{
  "input": "log_mel",
  "spec_augment": false,
  "subsampling": 2,
  "layers": 6,
  "init": "torch_default",
  "adamw_lr_other_params": 0.0027,
  "epochs": 19.0,
  "lr_schedule": "wsd_sqrt",
  "warmup_steps": 460
}
Rows from block 3, named by matrix and row number. Rows with one number belong to one neuron. Each number is 500 + 50 x the weight over its row's rms, rounded and kept within 0 to 999. All counts start at 0. Numbers have three digits each. After the name is the row's rms in percent of the matrix's.
# fc1: second MLP up (model.blocks.3.mlp.fc1.weight, 768x192), inputs 96-191
# fc2: second MLP down (model.blocks.3.mlp.fc2.weight, 192x768, transposed), outputs 96-191
fc1.17 065:503485448520598527569507547479440553561523516536463419505439391409585513510478490566582451482395544464525480539462523524522511479507457478490568401550468449455473367467588482541486553516513502472509588452413475520399486527471530464446448515452552517586438492514378577551426476510463490406
fc2.17 070:569406480467486420446446514498467543529537561444565531543566471531510488494451478591470491511487495538523485526583524472460445393428550406492513567520509578572446531461548379541510460485522454553606501439460563593470502515516545651425535505512521545487489530531481458594492510471533512561
fc1.18 069:605465467485448554508450386483532498502470446541483536510505542551454499556506454518544332510463497524455454481590516552494447565467573521467461468444444539478419589518532496487543420501497458529533532478393557499465441621510531453542488455493512525517494574492481521532538492578403462451
fc2.18 073:474444504409398511504490459472558499426482445519482455398580474503542515553441473436522397604498548507575506545492507558420505516500552371504499637503567534537526470587541432552494423383440468478417477525445445546581502491551517571465408483502452483479458443455548532432540545484422442495
fc1.19 070:427524478481538482498594499460422495479476539531452485491452547423472534572492551582440501506481489511475481573501492531504598546440548495556488522499464601485505519511326501483523444371491459486532511508500524524544498549507493604488512450426459494566524517442356525446528493409544523497
fc2.19 073:495409507460414478529427492488416520480446493566660548511470452537475532412527472553522470441483540549511542543417461477457597474516520500473579566538473464481513525416520446445580539541521540573483513492507599438481499599516416540536499457509613429482585527554499490497387487500541467506
fc1.20 092:383527529477550464405553499467451461528513488520512473402337498513535508635495502472519463606566472546553483555512529431496517578455477455495499478492505470493521495563456542526559492457523594591478502493550573575528525555496519449559501480499478503496511505444520521566587453400489453510
fc2.20 094:611385530478528424495493490508514547503547441474444567468504415452551581364472516560516422568503441538475446466490476547483474439478485399455438538571544464589453487496483469485547536512578509532535435444497575458459558486442478464553548418575512404516474601571541528512510465515510539534
fc1.21 107:517501477464531555515624491535515485494403519543520451467475518501603456505536567533550575492549559486493532465540475542521498417485517459478463404535470605407447535513421559497504387485577536456466504361535599522473508521457434475490460474502491483500430571447447574583477492449547508508
fc2.21 103:561488566588501513462485488555415531475496441515582553614499504410532487627486546517476401506505495543542526543413498502510545393528503444562539518485527519466525397502539456417543482463495468550459439455485499457511532538552555456567506501528572505538534537472518462427504444438447450541
fc1.22 078:424517601494512555484547456432504508521454496422471483552523457472448471457472472417496471515513489552435569523465469532455490536537467509559548477582536475552514494522388429429526443492496493444483510424478444493511493451501580473497590491425508481422382508455510595533496553421594402446
fc2.22 081:477550510577607485598536411565524451451620476488561403484508522508500516656501507457541506461461516478529513423513449476419432507539440588533553507459467434506457515530473458437551484513450473415472570439518456470529551519519584525554500483471570503402528472482470482567437587528554469518
fc1.23 089:534469449620536545505439524530469430458479460435469557523463471479567482608385522599461463487506526518460554520568493495525580527461503538529498515432487466501459458505549543509518512400503489450458520467597393472540477418422514508540461454600471470428583544496510519516420473463581527467
fc2.23 086:543531504388556438568527535541518529479516386565507414563510390488508467422442432557475478441448446523500516474453556528509552544539500474526501446458480507481448421477391529515557505430468473465539434504488370535494519524514490429495542484506519487421528580515593489548466469499442572482
fc1.24 099:579514471432563489524598452487427527485369449469457497547490456569511580540416486516453513422455444496503467466469496497471571596652470437538484502595539619502458469499523553502505493538498501513519550486408470397571468422576498421474520544481550438492520505565532426488561469589478501493
fc2.24 110:521482485495454541508487526481520405499486493521601506518578515422614488482573391475564504488522515498529532530510553539552532508434361546557465609413514493482558547478477515451400532545531425556616477503513539461535448499476448480493461381538488443517478513457403507479539490456605504541
fc1.25 122:598549411571425501526419545501483543513561511506496554533394554528575432545455545472457625503457511496481546500551533511500448488498451366545530477485482451474477468485524508551561555463595496533479502422557524496472432586400604552483511480544564543432503506535529508527377507500535550451
fc2.25 115:572376449369423544554530468491504522467531544419480458457469475376519490516470460502598542461498392512485541543553492545491513565524464509533521514431469515513501530474474524380613400430538422568549440538526428462360526463539461489407469570484583506475489494548505490529479491547545512458
fc1.26 101:447491500560506482469451543505502479560526526508551498480544510516538501485593444568488485518457489583485543517586490469531476546450482482517476572453468508550448447491678592574455524480497515631510520415421486431513431542494494432431532508503429517516485528507511559478489446370488490568
fc2.26 112:491491586545528394417541563522500533572500548523449584444422498552465519549519381577541495568513495463519429455441503427485591575517515469517466526489532507522460473523490556488472501478501488433512578522481562513557534532486551524577532493514474498539476476375446486505515476529494452575
fc1.27 086:516483509504500475553567476491477526471475512538483542406407525463457459462446538558477472465540541425500508432525527503468550533649546496473497472352509491472590509522442528479475533439530515522493479516577535532513544483467532425470443424631596469509472550462517440548562431457574444572
fc2.27 085:497558571564509548472472508476551559398521534453451453544507439570578465552595551529564523536439487564620430511538549452555434567509474547481496557460487586477531501466507463522468397510443470606561467491449486576493473424366489542521517484475467534497470541521481528541416506472446534484
fc1.28 121:521464490472479447408475609432428421486470540488605512548417535510523470498528420502473544532366483501505501424533488480502394462485450528529575468456463521489446503469491570508471417601528454506559518446480442447502484508452483504443410414491467514534516466557442417502525487530493604469
fc2.28 115:519479401420525475558466532469551494473539454458389560493405514583576596441473539491502561548457439452499485484444559487513572535479604609453521543508592443553439489498398466536494448533423511479595473513519479451476471504535501509370473451534454475469483513425536503488440534493508460546
fc1.29 090:501515462395555513451593464464502438473471527553522489529471520591537446590503479494492405494563523553432508523525493513518440504502523546530528533520529489421430461535571655530525434509475547529474562498491455545472543450401468496560495529478556513519479504495528471498485474491482621460
fc2.29 092:570432486435548476528451418565433465489429477526509565422614439484486454489498474539443485416601597401595522581570571500537453435532406526514442563533397438470451442479601479581585463573512477531525463438479518487523469507561478555638507498514503465453455518480554503561457564469546507425
fc1.30 070:484458468580607519497496393439532522443587540466530514492446490510520470484426531522470463454426391409563508460468472501511459498463443459509528460492475431477508527493528486582471484436532522498449515502484471546460490484532522476396387461506609495559467553423411445465505466526542517514
fc2.30 068:520630536554525580376471493454541561488524501526540548584480546497471531496583516571497523449567464560556479474503490422554504486514539529509534493449500492443460614395576433578432510556544454513514465502512540426480540486545496513540449501588477516524449542492533563418488527546499540414
fc1.31 077:523480481485548535544442486519466506474534457560489509554565508459495447529472505512629485518360497446466589551482412576488535577512453521499483465404504577500510482456493526560421510442565555444513480518539489540533538564474481439627625408531449487556530460536427471566452519494527464467
fc2.31 085:542481500554377518453488589499477513547558538546566454604532491531477492439534552462574565498444487471630521392464524604416523474536539530479551488534432501513468526498506459490461577498543416503324554474511537527510504504528478573565498468493392426560443472428533467543462492524465493529
fc1.32 096:540528491533481506528516391364513537539531435461560435454439466502538412535395547616428489562523480479508458485617585460536485542548507518523524498465483457528519506438578445463469448569539524595509453484465446523500572541441501490457513524544454490527504423527440453471490462483464504612
fc2.32 099:520516478514428567585489607381492601345473582562491492514480442673495533509546500382510423460507460530445467483509517564454597570518456567533344478512527531430543628460466479507454505490481511543467543453481553448475511439485520486556534514477364484491524502479434522534493443444522496430
fc1.33 127:408556532469577485570623540531440468593508452508513406522451477496650474589369490516478467443517466471556514523419522513473470480457441443548512493538512609452628397545518581481488509482410553526448557515498407463495558540488491594539577476460507545528526553477525493510539478428488583535
fc2.33 113:516458520508540508425514440603554484547575571516541500471481583495401504470527561525502482477573562542431556440376443488526429502436588509565523518421547581400538577444576447453606514549546493531500493459538483536524438414469522484413465556507408458502511468491495486493512554435482528449
fc1.34 082:634571576499428477443494494510476462418531511623545472527467478440556465520524496473410476502474432514473474574484484503486520487456548558498504584524486560526552573479543541446521480431484491515533483429456513568466484494490453516475598558658627544507540508447480363572422506562539526495
fc2.34 080:442500599520516448402444488485564439429514548563624565446510499482442541469499548391502559481529439487478498420414467567560526550468451420544535484472469509522472508566545427541478503435486542454443467507481539496487518603451466532588490405486515544524447465446491515478530485445539447479
fc1.35 091:503528486560478552508529558529514414508543536484463416478500476551442458649472495451492530543509476433495534579531519569427586452479431507474496425517522557503439545475371561521453504404481493498555538533483507513579531582528598499426456543465491473455533536449567535534448405366559501463
fc2.35 094:466517532509453546565532469512484605542417487555545560523516560492570519518564491476461521552542400473476592556435468560346478542477469538497470449501467488557355504481467454442540516495487546513464529527466544448529483463529456562489511415511552513523547546471491500325480472475501501476
fc1.36 074:430523579467543442458508473521489510477381500467494483537442572525559429593505357491554495512542462489475516463574596522493465596505513454495556518418488475502391540501527603470566507532493489422438522334509611551445540517449501497536498453556581496493485572533511496454549554431519465508
fc2.36 076:503567503460575554412483436518542465424548482464460491562595520454431473506503487493475524582508434484533488454529512442623491516558508504541513550470514472401423574463504388468526460427432518536456479521507488468537544516519544479538394478593476541553423447508544577576444507517536467427
fc1.37 105:449500504506510441465495456559471548439465515521457488488525445445557550487520514530497467539502385491530506540520521557476482531494512492440555584378421500446561498544485454528506478394512526492500583519471481515566593466473506415469398531459427502528488429395409508476452480536477556523
fc2.37 120:489466562524448494476495367526441429488476443552594569487477486431543536408490599507493350453546482476540487423492492480544513554447449534466495542472467551550498512456524513543577501476499465493524552513536486465496539469475416462508587501467496509466433526558465492569515440510534535393
fc1.38 060:611557526427559495446505494510466489536461464489508485528506420418518584479505532482506475503435465524477448532494494609430457485563496404467552431421518469462606458497578523612495574559479456505410532566569487521525564548416548407578581510528598483480543531466504474471455472452450531461
fc2.38 070:419433566530559463455515588439543425630504522538566501499541529451480515523518588421466507464479488462472497518444504496495451425511454600572488537536468444529505520531516469503548520534458451568476380601528485539459484508470461479509607448503499471500510454440330537597508498500479492523
fc1.39 070:530548562469579478542572444456418522531455492528469468532524493480495538541505554570481494455414499466499456472432477508519513509491529544472433442536472512438599507435556509431510453545428517486510459378522452514445542404447501472458408474472514462506536437496462487505396439610533370460
fc2.39 065:442450463447523530478522385406545453517500533469507571505559497505441556545570505499504443423523429451506503446389450555481360442485473537412550552526712539468496558467476526414589443517475573538548487483441545590495511511529559395542553526514479429509421517460480477577507514455581530568
fc1.40 153:520491453555482484572466603520510555480488529534494493502438513462446483475493537498505539468475525484542494448468492485508593483549501494557618529443510494557529481529479526549512490488533470562465485524486567486458517401520531475482447537420552477515464410545521423572562519417464475520
fc2.40 143:484451544388495706493504537487546485418492342444540539550551466456583483531586463442458585502477338500599499481612539500479455543549465414458439495453481504498471502537509506564503518476476535416536568545481493503466514485504505487557445434443545472521584512476555517479595581530571504519
fc1.41 114:501417420424572531521533512505501526519432403570470583501417512537526469555546537549536576526419545569542480475547493463503600413582490528528480484416497461475473503511436478444526555618489459532544477377427420527486509552513488468468535544538405509490506481522558510515408575591534545564
fc2.41 106:514484565501471464473495529498470470440462463518507464535423516522514578486474557560524453409554562578438526559531506553546551543520520613508513467493461479538502463512566553632500478541591596519623551568429507504479495484449548575479462544500587518523518512450520439612477531447551477543
fc1.42 105:518494563512518495582301568557464413506462521429471516507460474499478558589461541529474544467467426502515571532529470442470496457589524477509544424532555544538441500474420413509526527475478488572501581389492493460471490513535534541541515454538455549552491571435447476596533563432550491437
fc2.42 100:495463605515496462460529521491443608526560433537465413519480470436390513537519500443440449385534450529434454547490534556545437573490422515492488562445391526429528489526516441436484547485481509547459542505510458459565504587575529493497509565542577502527491560532498521652465534488374424537
fc1.43 092:551501553524499475462419526558482555503524454444532544585472477482546465529468506511573488381578525465476444502492518498469518525610509405537550443480482440539448501496639511523425528501489587539519448478481461504417490477449510525500578629421460455513498484500440467535440566468493629454
fc2.43 106:509496472436587552468498517585440539435518534512521583480517506376531496506435470489440584505479507460502519411463553500470448417456463428486534463438488423536539495433521542532398497461487493585557599520502382575519440525552611437547429450582544372472476438532567475437521437463539439485
fc1.44 121:550504524442508461498592513458432341562538454492524532522489382461469508537373460457451586477569544544543443439519528523504478613516547462448496469486485381480502607491475537517475530475532555469499487525483536463435547626495462588484528560537411555462496460519533476554477469503579498486
fc2.44 130:515502425488535712528436478532510426523551523530550507553481473491390527507502421460450442605489503477516502567514503530478596496435431509464447502566560528398514479499500561600495441559496450434590473507519571517504507519471468552444449507465519553400498484508512540407497483509515451499
fc1.45 133:557522525411440493552470679480382504462473497430493527537472485510612510436417439424510433483602471541487571519554476505536485498501489448561485509456575586530553389522491487449472503404533411453517440524518597489449540578531507502507607528455572452461481443446410505548508506541527421464
fc2.45 151:504467511452510415540548549474507339543613508563559497538535443410545481518501524401473480580468499466521497512476628515506535513512575646468610490467474503589511510474498492504566480617417516462521488500554430591523487461468533427518485495453512452519501485625547472459555482559427514464
fc1.46 064:659490445598497462470418479426432540506517486566479481510439472462476485496486586539543536571473456515547491499457540476495551532546582499515434480518508431527584540431488548549441546463442496541534566465462454439503436575571581554428519462454484505505498577500471452467578477534473473418
fc2.46 066:406482559659462604546507545495527489460486510569532486558497478460600493464517455481530493501526536500436464513556470489442535532526629558476571540509584504530560546507460530524549461541411549430429523539524534424487548531473518540539396448480492492535468568491409487428614553458378509472
fc1.47 084:590524518440641461549496559412528439462467615483546457478597496461510453492548489496553598504476477447440527487570505414532606581570505476448533485576475573552508502515532538492534497477514478562479546488383477533574457472607507421533454489505505574411541548542537460560534518483486559519
fc2.47 086:529456532423480456438441483464562493570532486509517508529576453416555496512480579456500572431538595518432523526421546490521632544475432586465564654576494531535404468490492443591488440587446515517466457522473500422582591514476455558554476509412631500444573520544484469557359503530525540515
fc1.48 084:526502564489453432458521542460433456474472475557555550504503516481505497539518548493425555470468547441534548498533465470521454414517506610453588484476468429455507450483579508447491520470467515550500495564506556564516577476537436572549520478455536453476458497531431473552550447601517539524
fc2.48 086:509498400505463477443556551377407414532489495397427499477495519431552518485491526565486555483394515530532509551459412498506430525520439650484473573491579471477444579402500537526497521583534496459478537496546433568432605470495441512409474507495499466495458490470499499423498528521482449521
fc1.49 096:515517468492601515471537427581498574526536467579465481534541427531548492530448544517490515543556535508501549532598521503471487435459604427445527493463494518500608409515555560476507466472493503496475449496554506492518436539491556551540563484494486532457534556449387415550499466414481502441
fc2.49 087:454559495483424495535492575540458469425573568483500561469491537429494482395624524492476420491566555555522581523502484509516559527488498520505486505463455506552558518524560403614544536498489439478583440449454503507519553466569573541501591536542476477582533481576485527597549536539528499513
fc1.50 076:494529497445494502553536568568449421473436483564545531488584478519571481545520442609576583449460512471509446522491558473439512566568453552490475430421560493425541467459511563578503473486434533509543484508509497471521472417451528509540357440561443468535610476506497485504525487518557466496
fc2.50 078:513580548494529560519474456499558530488530464432512493445564524517477405510545519480496510445627514491555534497450537528505533564457545515581554636414459465482452474446571495523468410529466487522584526507487514622503442541549488456497577450527512534429447451447447487507483440502503584380
fc1.51 102:431521511526532516568604502507408569515478404563501503431506454497521501579441496530466497484539480511511482488487503445522487403506463461478533439554547444499491544517541590566474494458582566569538525513474527487462485452543480562383437558466579441483514467519487506583490489462639452474
fc2.51 101:451510504449556460531421586477462529495481556519471400524452555549509492546482453555499548464550523535468602525470471437494428502450547422592492571505451548463451375487457529512437511547498493493458427428533419514506436481422582566430528545527550494528360566554500576486532524520472480456
fc1.52 149:486500455479517532522517539488533527512557506545545447548499470495494476537500398489426507499442504515513495505462471543458530602443521563414506527526514490485505464526522488413466533400547501515539563503547595508498583491479434495433479538530575538532467363380400513503400504411558479532
fc2.52 170:440514531526565557517494396482466422446491507488393536495488489438473495544463336422498490535613459517502498520579485497510539613465479510466479451544549508439485453621542582512468465494389432482449575459499507520525488523510525486454483422510548488482511487476529534479529516472518441511
fc1.53 054:527467478583527498420505613532447391476427504399464468492504527538482531536621510512496418456564472580542494543520546514496482404599557519493401478457502510477492484539558527483533427454548538544534611512425536548461526478513569427386477467575543458494476532491508564472506468439520639473
fc2.53 055:571610336409510502529434541538531583553431453513464512645448405515544474473452478414579587471439432504428419483513409436488478541415477479505494467489506548491345531499556463460580554553459496486508439565498438518503525488568503484486454505451531508485438403482480465499517473539421504461
fc1.54 082:623481501489471499420426502494477512473457544521515489537507492413525450601475450547485571516499521471584370528425555491551634494555554457507489454462562518494549553513469506543502508455465513476448452485455350458502499492582525531390553501462493442495470555439336498451459480472481532594
fc2.54 079:508439474459486693460536491466477459536416425524613487499563450497553499495493472487488539431530467536556495447493551530476522570534523360506528481526524449542446555448535413484477498527540515419559411521520405470557444424424564444572408465508495516458505523518552527524529535461484469542
fc1.55 090:498459521471427521474478415514505480550450480519458457531482502549476483487463454467463586502389485463532468447597434419479553472523445443470443502430517677464491605469427463473521507532538501604533571531550433551580434512605510531526417493497523501466554551535468503477606561446563540541
fc2.55 090:420509543380469449499491533470508532496487535478470540497487520443488483470527491497472603516515417483535508513504507410486488465670490580599379487500529535468553426497521469483499462501639468491566502483527436446481518515529513582593553496472615529602428499475559505577490556530488534451
fc1.56 112:485512423578484563500526457543455461470541474655521499432556440462571527498390434477478483528424473506439425508542493517519453547598511435496527562448478520475435506515465593455507533484514472502488553404479532528480497541490455483518585571513547496535548557441462452559580465558458449458
fc2.56 102:561557476542630419465548508568523543459584406480400419490470506496544483511495612567528518478464510512456493588552622461503511514515463423492475546586538506443475511487530541440522456546458464526428469462532539499463459531494488484480538509569445449523419515514607447721512474432379493492
fc1.57 074:549519432421643528457408465500497466588478444467626516482522510525520473498481585587547527534557406521455506520603523506550447521559427503508538477560543462489533411535555558492531506521465524542495516451486581397554559395521508469402472396451539526619507532433460513490506473389520547464
fc2.57 069:464557402517465551460521439473630466454412573601427483500590486481532521532458422530494578533538554472523532492438564449561527448443583409528498449507535488566395523458508534449508428531520511459503482365503530456470484525479450511492537361554494553449486509547509476424557462553510498589
fc1.58 078:531444482437471422526493480509500548515566521437456463497460462455501462469542523598423519510509437420450428580515458621444575512440521418548425447424503533497468558546564492537514435488444571428535510468577534557494531481542461601341581487518439433375516578517387523418492476514464452497
fc2.58 073:537421506539472471542535434512465562529522557598438542539549507555550492474520543504483361496425518430369441528494482408459449502510446442469465618574502469530512459561472504574558472479538480556442516437473493500540455561480443500428444604503468439528553467538420497521572518432552498445
fc1.59 133:659561554438423508483471499517475498519471530479528515479520417461511489504583492495452521493591480469527434532579508408427520440549439584487512529548493608464552454554554557519469445536481392585472549533468537536494486550470520496411483484533485506555536535456475462476387534433494442617
fc2.59 131:556546597427512465487451520502385487534518544566538472439570444454577432562479501510487495480497463552509507517482525463569457539526475566486524528559468512450525403504500534484604470539483551482441555458510409491497458586516509515554568425554393406446554503519574452448482511500493498496
fc1.60 146:619500587580516475457457425608510572598454519485490502469487467546527464431482466538518555546350465469461493487585537509483372555469473501479552457494492531523451507469542556515512457463511507535426433524588466539521511505544539598538454486426508474499503524519435476495495515542483439497
fc2.60 138:487451583440578627493462428497496455585497517443478486494433442527538569486460460468469426479479540538530479532521409487478454533519562448484416462599522543467519518567473574633452651552431605443440475452577528514449452499526443513576479506485453520484564522399534501499590575538408396544
fc1.61 124:478529477475462462560464489506502518462491479413469507546521497547519526519490446541485497436414469514462436475470475408513437532496447403494512500424575477548376444448642551529463432481507544602560505398483477527420491522483551405568468487578476492491453428402510536433478522549467476592
fc2.61 143:502537458486469429457514443483518507500553510478325575627499491487511538545457529533442569550518423435477562520449459424415494500455470534484483603475440483503552458517432505533583544548467578430519553485499576563546438561533519528506572508464528468429479525431661506439528563460496444524
fc1.62 048:595554455515500521574497472596460552474494516454433512543482405572565502461449486507607477372508506590446506504584518615520560453493470472602524498528493569447493489531525511531542486524468533492417599518487406427463494586427508486514535463460486445524465491476398562516562505393545534476
fc2.62 057:456523463540514551491559458545510535548486437484496492521473460460492471486455493460597574490516463546474538587544388620455493581469375487581524501417531489462465439466519560553400512577562506499475411528559520502450517521535535504448538445477549582598539446573527460492357452547538469592
fc1.63 095:575564588469422473469438537529436499506497489450536458477485559525533494497396638478489526590617499493506443500419534523517501504502474487526588498487447476451547458549474537455522529409549507521509490476463440553482583445477530467498416477562623492445601528561495424526547539496570383522
fc2.63 097:522428510499488521564567508520482469586468489459619411426542500484496517511529543481547441491526471555445381564425419390461551456462562551525488593494529513499521453477603506481403443482536457514456471502504536564524456448521478483516483441476528491509441463473521434408518423440568515428
fc1.64 118:576538480465516474570499455508517457474471470470465515612433486556472490550519491583513554527469467596487566450550573537550468500531488574508480448510522489500460429506545459507512478488478513499406506490543396411479572558523494557491448529412480525517465483407490486532495509439598458602
fc2.64 112:559497525420520500520525513529514520454410529499546525517445449582444487587517490448572527509477536517442473529486524540545526515449541655475447465487535525514506519490494513506574453537493470394448503495479484406468553483496481469479554673488554502470509507606488466537581498464482562514
fc1.65 096:538557552567463520560492442548401491506458456521443516508521487469459458553514424499493419511580530507445504523538528477547539454494479563516559552500507424529496559554477517476524584543557500485489562409425524520482522461580487456351470486514460481496577451505512457507534542480475510434
fc2.65 099:458511557409453414523519504442558491543515450526595474518464506448487518522474469566523416406558494517422532448500486443561431477484531604545507528520401404470555519517551445483496532371513524532435477527471415491516512462570482528428434521490502505503477446573623513550428500551548565477
fc1.66 103:462408440537518443568487416486551468503487457553485495467467533480474516484496555576506445475450442452549503457586522426484488619621506478497594422435498518495571603500564495509510452491519481505497526467451465486576543527446451540540416495452532536470528491649374515434544497480598495468
fc2.66 097:507419493455410435456550532451543495405532529492513498534612492465459456444543610533453370535447522573544443505526430511505373481536538485484616628509562502531464479527388502426518582477441488546449519510483436500495497601601393462455515468522490486401541470483513518506399496517512464484
fc1.67 125:478506529525443482532404420598507469496486441502467468507513477445533496541487478506509564470459524533442480540541561452439571582504560442501565477510501526536502521595507470549518449470404455507438556450395470519462484383532532442560508438493616484468593582523469480515538556420474570446
fc2.67 111:474439478523458469539497489382489474502514604522476520535487523539463445504482525605505422533496575520469525470490532469521508510606511529541414458488445559583526550495519498542520449447570507474515568516493504476489542453562475474409501493431490471495544429573493431560462476510388470494
fc1.68 123:445454550549512527477391453474422414511488435461603502477583457466579520484491445411506498601548414483542559526543485534438502596590543451530493551469511420501499533491335497475440463503526447459429508523515569530404480493491509434556522485482485534511471550531458499516500446504639438578
fc2.68 116:468473620531601361463558501523516523544560484479459494481387489479469534515574544512459487476566562536455545473495460518399497444470485539534490416518466487436524387441463509480438507574521573518482528477485499521506451575456490441572539444448429495509420536514465495464551476461446528554
fc1.69 073:542502571496522503606538615546462466436425497552542444527512462538488455526470471448507611490583399493383526515507570612503509488464607600382480456422509486499496462541412544478548482443452510425503538460404548506418524527494589479542547479493481488419553460431451506565468489464547528492
fc2.69 071:432564451489491420415533397475499511488553476629573548444453575483519479471541488454553529511480394487506593550398517440539467493548430561602477513478456543507508425537543508549566441483449457495478453534539439551481465486448427389503508482521475567396374554556468464395475498503487513437
fc1.70 092:518468419532571496473484502659481482431469514531473516434566438505495549558433387509502476486338455483517473484479547528484438619413445532476537503521549513471399432474531493454529452449582441447528552516525386532485518454549536537484478493563430483364557607504481469519564546437526533530
fc2.70 094:521496531328570570441473522495543567646550446529495535491450459525451452481521414522514537514499491510465585570495491501476588447471421503474495569500476527414506521501431568426385564475481556521477478506484483635478476526530556396551448600536488460436554587508476495525385518447527537516
fc1.71 069:559412442536523484504405446541487558510468479529557489504504522415525508456468525475565525461387380448519452464603510503538435544562508605518512511415542528534528444574507419492493566440458486512487538442508549450458466586467567524445609469487557517578420427461628532485538605413537436548
fc2.71 077:501544472431544486445444537498519562580478567553563573472455502539529587468511509488482458495518506483519592521532455464486508436530419471523534536636556505586486544517442554523428507455518374455524482441506422527445493479489489473439527458511459504482585478471523544508458416495587434526
fc1.72 177:497527652515476507609530536477512524510590536470498467422514531539511486502493546614461581540488462439476489524503498438465500498558444558509506564439455559425489556528460452480449503450559494443563412451427479469589480544443537504556527457396397518511548519512383486504403504528456485429
fc2.72 148:511496427459482520398512424495437512404532450452474468406459461568415464529466477490506570443425430481505488541480472478461414571472456509546457663468407450489437500475456524512525488511559535600549505493497486491534440546594497524477488565501517520521426524478492467553524559547535436551
fc1.73 084:604527506480466508485515393589492461491487429431445506566465495379491514454602431502499440523459498563568414402450473517451501586537547477548509471315478464537485446518469577546513532484427478477563574573510511445571529354429536480469474525499539503565451514447488483522552493594555470466
fc2.73 080:490345550573510510547459486516499533528529435554503499534578506497409421471517457503505453584452516521446535389464480598455481496477441479495469468591507551437514496530589504573438438552481503467420464410523518472530441506470553398587474504560524566457485517505534439523511483470518527472
fc1.74 121:516529430491527496517476547443462529566449422422533507533538498511494492507474635555518513537473559510575477485528433454430431554410581380493536578574459511406439572470472401574466542508497493543504548387403425525537571523566500513602507484514501484532527523457484510536469551514670501458
fc2.74 110:612473506541531481602492431452470444519489523492522542401629471516418566523464400491485459446537491557573476614459436536416500555473563430526595530488535521491443446475494583527547524500487429494491511483505553510567510497505456403604531501513589460519498562595413551563427569451427525531
fc1.75 067:447552540516587509526578574518475494433481507428482514548532428500387577414481496501427495558550469490538471515563497428475468500503524579443479471414539558494561541575473541504361482467497525479489448476368455466563500568546491558578525436463502514519535517533395528507514446526501555429
fc2.75 077:478530474457559425505526509417536452534555557486512483475503501520432394470560536524500481359515551481424581587562507499514477438533473541434468499480511548488608520448519497526485482427567441475556557492508458499442500504535463483440508520432516507499576487512477487361524537535412474543
fc1.76 096:557547426450518523509467516472501448488606521501533470439467498406455469710361439537523492492483473486609552475495560558457463543572548465459508504538486432466411437533512549488442427469402484525472417394538600423463436587525475524542545501528540470510504513410484465530549554529441474377
fc2.76 102:500399594482585517472508532510470422479507504533547579443503471460535541541396541472514430610529490503514518437663579547502445431415485471468545511542513428470513392448492497538456540474504562410403543492474489512552547422316568444446461466506553511502473545503560555488439479437498585600
fc1.77 112:683459522519561486533464511513451513539527438517461493502485514476439546451509531417511430429550466551650466496602572501506493525502538510477544541480479584485479468515509527445472412510560551518579541481391530569482477489541482425446477383474504462445533528482440590498466453541462635471
fc2.77 122:541444546453482467447450495497466520535519589472557541427467488542480535507484587453532472487547416484523550469522505516535550512521402492490355319510472464507535526595547520580403503596512536456479438505485597488466455525459581556511579523485464533574473529503421564621605413420548590484
fc1.78 129:503488475548500469446522517514438564479649387469489535469590505473438508550512574554506512498552498485499525494502465458514500510409546522472404478518529412516524461489586494562450508416508475427529549499478504473543597561484455507565526482538495492489497529540472419522427461527533590440
fc2.78 100:417436520526555572473516473507481544512492485463455466413500418516411458469473557526472553547490439446424414483443480539492594434491479493494512580526549484482553449469509464497514529502485542538404497493469467556407499489503508560523508473436456458464590531512340532598542536499521480540
fc1.79 081:505570547511489505455540541471447427511410481536434501464543499551408483510470483610513443587486561482463483604516499363550482538435528502483492443495409528457520489434497527560437571571503481571544436556565469523530619490455526548523499452454498504480442371500408448466547513438529421550
fc2.79 083:427521544399544417504493461513504426555557555513455487516387458424578584456577507566577449557462504485526473490471476486434491473492467488521499503557462370522540593547462499413530557505471541465522561550493437447461524498456482564496477524420519455458493641401416559514545493531566499496
fc1.80 077:623521529520551533608526586521477567457457548533523465484542478523513518597509448601453523435518558563527468491519568488468551487428555533454586519494519505436500553493469498583549424543418491466518536417469457514496546436537488477587571468566535528460526505490521531510497538423567489490
fc2.80 084:549522479441491511416529529508427467474494453468567564511563471489446413560496506540495418447570450478547515522553503543374564588621575520475576502473426532549474465605441512507533512515467514479495474482566488477568602511482530429550507405526468562466413474503557457501528461479505501497
fc1.81 093:487484526560563470533519562488506513490538564544374522533438588442478456490454555503488523527465502510521493528489507369468486426547501465493516450561510597493618426527578569469388548531386475484460450406410419479503394436521600536497475520514420491559504458486332487468525443461504522536
fc2.81 089:453491438417456482570485488535418503451452465552494426497483477409552501460583537626536473471600421520514539435481524491502478490565538446549510499496506506478482505524433510507465469535412464440531591561443484500499497375435562544404525582525523538436454525545500424509515491507586496532
fc1.82 069:587493567452553512597414492529507481500456489522602477456460477584482461549485466540460468444510535450431467457498575589556487504485438529530436532539503466495552564501551525609399535420446555485496407527526522480534531495427633517427446513534501490574456372579427489431509485454446483472
fc2.82 069:460509562567510414475492475483541524462507494503559540542586489398453557449394482428478511451391528432508491505494531631513510452419530439474538489362517548431570528482488371482551496474533529509523458463499475493499537464456512477494503545470547502523517548526406543476475499558442464479
fc1.83 057:664522616419523484649420464580432395479589429531455438522528515406428526558408374538579598571541479540461500502490484515473418454567473558492516481452516587503588486525488500482541437424455501524493578415462485455483510580493519478557483526523544508485510598549370473519514467546525565404
fc2.83 056:574497406553471428563502566506444435475494373395393479584511528568497424450603523613615486507555464571520521530523525435480502404504583586463533558529504525517474445595460471468543519501465548508473502561462400502477408509523454525543454464471552483518464552492505516421493490566405449430
fc1.84 064:485490488401556459504407450440437510448418433477464590572521450566509458568482448522527549520490489537481452529535453496523497486391562521438404488439551595515461433573508556445446484421553486484524557516511509572454512626455507486484588491539499482494440509495443490507575450485505560540
fc2.84 060:582559459446585431411459543503496429518472531501484505561538466566466446539431473631478487529489532508443426508509503478552543490514436495504503381532438493559493459549509467522488542544466520565565536474412461535484485445482487485574490559488582502540414473512437528405517531499389611641